{
  "arch": "mobilenet_v1",
  "model": "image classifier",
  "dataset": "rendered scenes of toy objects such as cars, trees, mugs and chairs",
  "train_examples": 195000,
  "image_size": 32,
  "crop_scale_min": 0.8,
  "horizontal_flip": false,
  "targets": ["largest object"],
  "num_classes": 30,
  "norm": "batchnorm",
  "hidden_act": "leaky_relu",
  "depths": [2, 2, 4, 2],
  "kernel_size": 5,
  "stem": "deep",
  "widths": [96, 192, 384, 768],
  "loss": "cross_entropy",
  "init": "small_normal",
  "optimizer": "soap",
  "beta2": 0.95,
  "learning_rate": 0.003,
  "beta1": 0.95,
  "shampoo_beta": 0.95,
  "eps": 1e-08,
  "precondition_frequency": 10,
  "max_precond_dim": 512,
  "merge_dims": true,
  "one_sided": false,
  "adamw_lr_other_params": 0.00071,
  "max_grad_norm": 0.5,
  "max_steps": 21600,
  "batch_size": 512,
  "epochs": 56.7,
  "lr_schedule": "cosine",
  "final_lr_fraction": 0.1,
  "warmup_steps": 2160,
  "weight_decay": 0.02,
  "adamw_weight_decay_other_params": 0.01
}
Rows from block 4, named by matrix and row number. Each number is 128 + 24 x the weight over its row's rms, rounded and kept within 0 to 255. All counts start at 0. Numbers have three digits each. After the name is the row's rms in percent of the matrix's.
# dw0: depthwise 5x5 conv, stride 2 (model.blocks.4.dw.0.weight, 192x1x5x5, trained with AdamW), a 5x5 kernel
dw0.17 086:133136083130124153124136128099128122133163153178155133159132146127178154161
dw0.18 105:094136095111096089119105113097149101095123122104136176151093128108126133135
dw0.19 116:124120137126121140155140122137131159170149091134162172162109099141169160117
dw0.20 105:127144126101121140114068129152109096094110118137151183146113136155140138152
dw0.21 088:132131113095152114117084088117113107089095105126123104081101104110129122145
dw0.22 093:123140131136192146096118164154115128124145148102119150164156105139157153144
dw0.23 083:124150160129109177169135131122172134120137112117123084109126135118077101126
dw0.24 118:141130143168139121139160175165109135153163130122126148169115133121139161169
dw0.25 094:149131129133138147128142153090111109163192113115106165149086120125150130115
dw0.26 096:135127126130129137145158142124099164164163126085149168137082097106144144133
dw0.27 112:122136114125114102137145099094164137171111108157168187146126134145135135112
dw0.28 112:116148126089094129073136154118152150160183135141120152147124108137144132114
dw0.29 104:120124122117052132148157118134124143109119137118140127109160152107120147185
dw0.30 112:132186141094100159113143117102159134130112107148144129138099148161108123089
dw0.31 089:119166166144147145160175165110115140139147129102120138160154126085116142133
dw0.32 095:116105157166126117144175188133138145170166144142138143123126121128115118103
dw0.33 095:140141131109086119193120132127103154128127076135135150140114150124137127173
dw0.34 110:095135155142108124150118100102115139118115134116101144194134115143171158151
dw0.35 104:157128132120087123141133131123131154103104158151166111122108180110115162169
dw0.36 073:132117134115104120122138133114115124161175136110133179183146095131158163132
dw0.37 114:119111080082142103093107116159132100115138145124137172124124158125098127101
dw0.38 098:117124173165138123114153152161100116142169147142133128155155118141160168152
dw0.39 123:150103110136134119103073141131125101102108157116136170142162091161147142122
dw0.40 108:144124159159135114132185177139123151176155131107143136127159121140105135142
dw0.41 099:104119160152140137128171143143129125154138104158151135082082096139105128099
dw0.42 089:135144150138136136093129121118097092099098105151120096063098118123110118115
dw0.43 086:126115118122117101133104117127116151164157101140165183154122161151156152155
dw0.44 106:124125124103073124096059128146147123141125115124098115094134122139114135160
dw0.45 113:100152124104121138119131148121103112144152128119161160182156104140149167165
dw0.46 086:138136142127132147171175154114139179164124093148156157094137120121120131117
dw0.47 108:137132136122118152133144078136151108123095171119136108106143093150149073146
dw0.48 115:125099139083110111088106133151135167118131186144120162113130144131114106106
dw0.49 117:144112071122122114136125086127098157155078130106120133125130143093118097148
dw0.50 088:118111145135126123144185147115141157179141078133158147142132124111109103108
dw0.51 095:144131111097112128136090094135147132124087101129123101092114120106084080123
dw0.52 109:132155127110152167145117115113144161165121153121168151132142158180102141118
dw0.53 115:128129149139123106094092090146142197156138101153140141125129111130120095117
dw0.54 100:132131138109138130134162146111105167192159128124143169174118136145138145123
dw0.55 088:097126138160151124118157170121120150171171132118150150156153101131149149104
dw0.56 093:137152116142162117136139113111119097094092094146149127127099102101128096076
dw0.57 092:146138156143120126155136118121127123136112136118111127089062148156103080094
dw0.58 096:106132143138133109141179170129137155177182127142136164153108128130128122129
dw0.59 104:138136144143122154139145159103121162149118136131110115086082083105151110089
dw0.60 109:157164177147120115161167141164104117128144137101124117122127126126161101091
dw0.61 103:119140145154130122133144197131179121125173139150154128148144108113106115116
dw0.62 113:113118082112132107133086102157095111108148081127115096109120123116098110104
dw0.63 103:102111119108097098150153151080131158153138120166131140094150144140099127159
dw0.64 104:121105105092115159100079125136170130123149127136136172140101119142147169135
dw0.65 096:141134102117110117100091094122139095097090116113083097112107137128086115130
dw0.66 076:112135130134134118155167157132107138175178133093124165167148138117106125108
dw0.67 106:157104119163137186121084153155121143125109143125147160147137124135173116116
dw0.68 095:122108123134113119122154133120121155152128112139149151120051153149106138079
dw0.69 088:123144137114149130131120082093139163150139094136163178161108126146157151134
dw0.70 098:113148113143117126133105108109136166135105150177168159113092154157110098121
dw0.71 109:150125121159131102144111125130123132137114147156120134165138131149166186186
dw0.72 109:124111108104142107117116091116153108063097126127125092082122109133131104133
dw0.73 100:113073092101068119128108120111154123121104114111118126119082135135140118117
dw0.74 097:103126146127118134173187180117091138113132118118171120131104138113135121117
dw0.75 099:128138120157118121137164170099126137163109147165157114137156131155150163166
dw0.76 114:089097147111096142060144128123116104127119143137156101157139096121137148119
dw0.77 096:134132081100131132128105107122077114123101077128102104087114148116111122116
dw0.78 095:114151114115156093102119090156140163152114108123101074104121130125153156129
dw0.79 099:110119112081106106149111102134160135093112114128108074087110129111109125149
dw0.80 098:138126130146109123132166153116119150185156131126152189136101124132134138090
dw0.81 100:120132126146131107131139145142131131151163127114169188171127105165169145127
dw0.82 100:115122112112124111139114112140117172159144114142164177167134118138172156100
dw0.83 100:139104113115104080121136136144160173147157140175169097137123121122138122107
dw0.84 087:131121153117143179142167153124156159134111120090123090116120124101108092154
dw0.85 115:138143126131117130111066125143112081121127067108109097124126130105097126133
dw0.86 105:146127119109137139162149108125115156166171125103158175164142121124162110148
dw0.87 095:133152155125128116140156135154103093106126123135086091108096094076117123111
dw0.88 109:117142126130131133123114119122117108088119119117101077080127116135074088096
dw0.89 099:128132105122119115127090094127133125078083125129099089095104113115092103125
dw0.90 094:116122159126134109153142137134121167180132078127151177126101114126115132096
dw0.91 112:133131127136121133148132139129128135185133121137146170182156130151169176122
dw0.92 117:148105143095099127112126117092152136120089094133120068093108134122125102123
dw0.93 094:140141135110151128171173130096096148161132107098112162169149124105139142122
dw0.94 091:110156163159107127132165161104077140154126130108136163139146141135170139129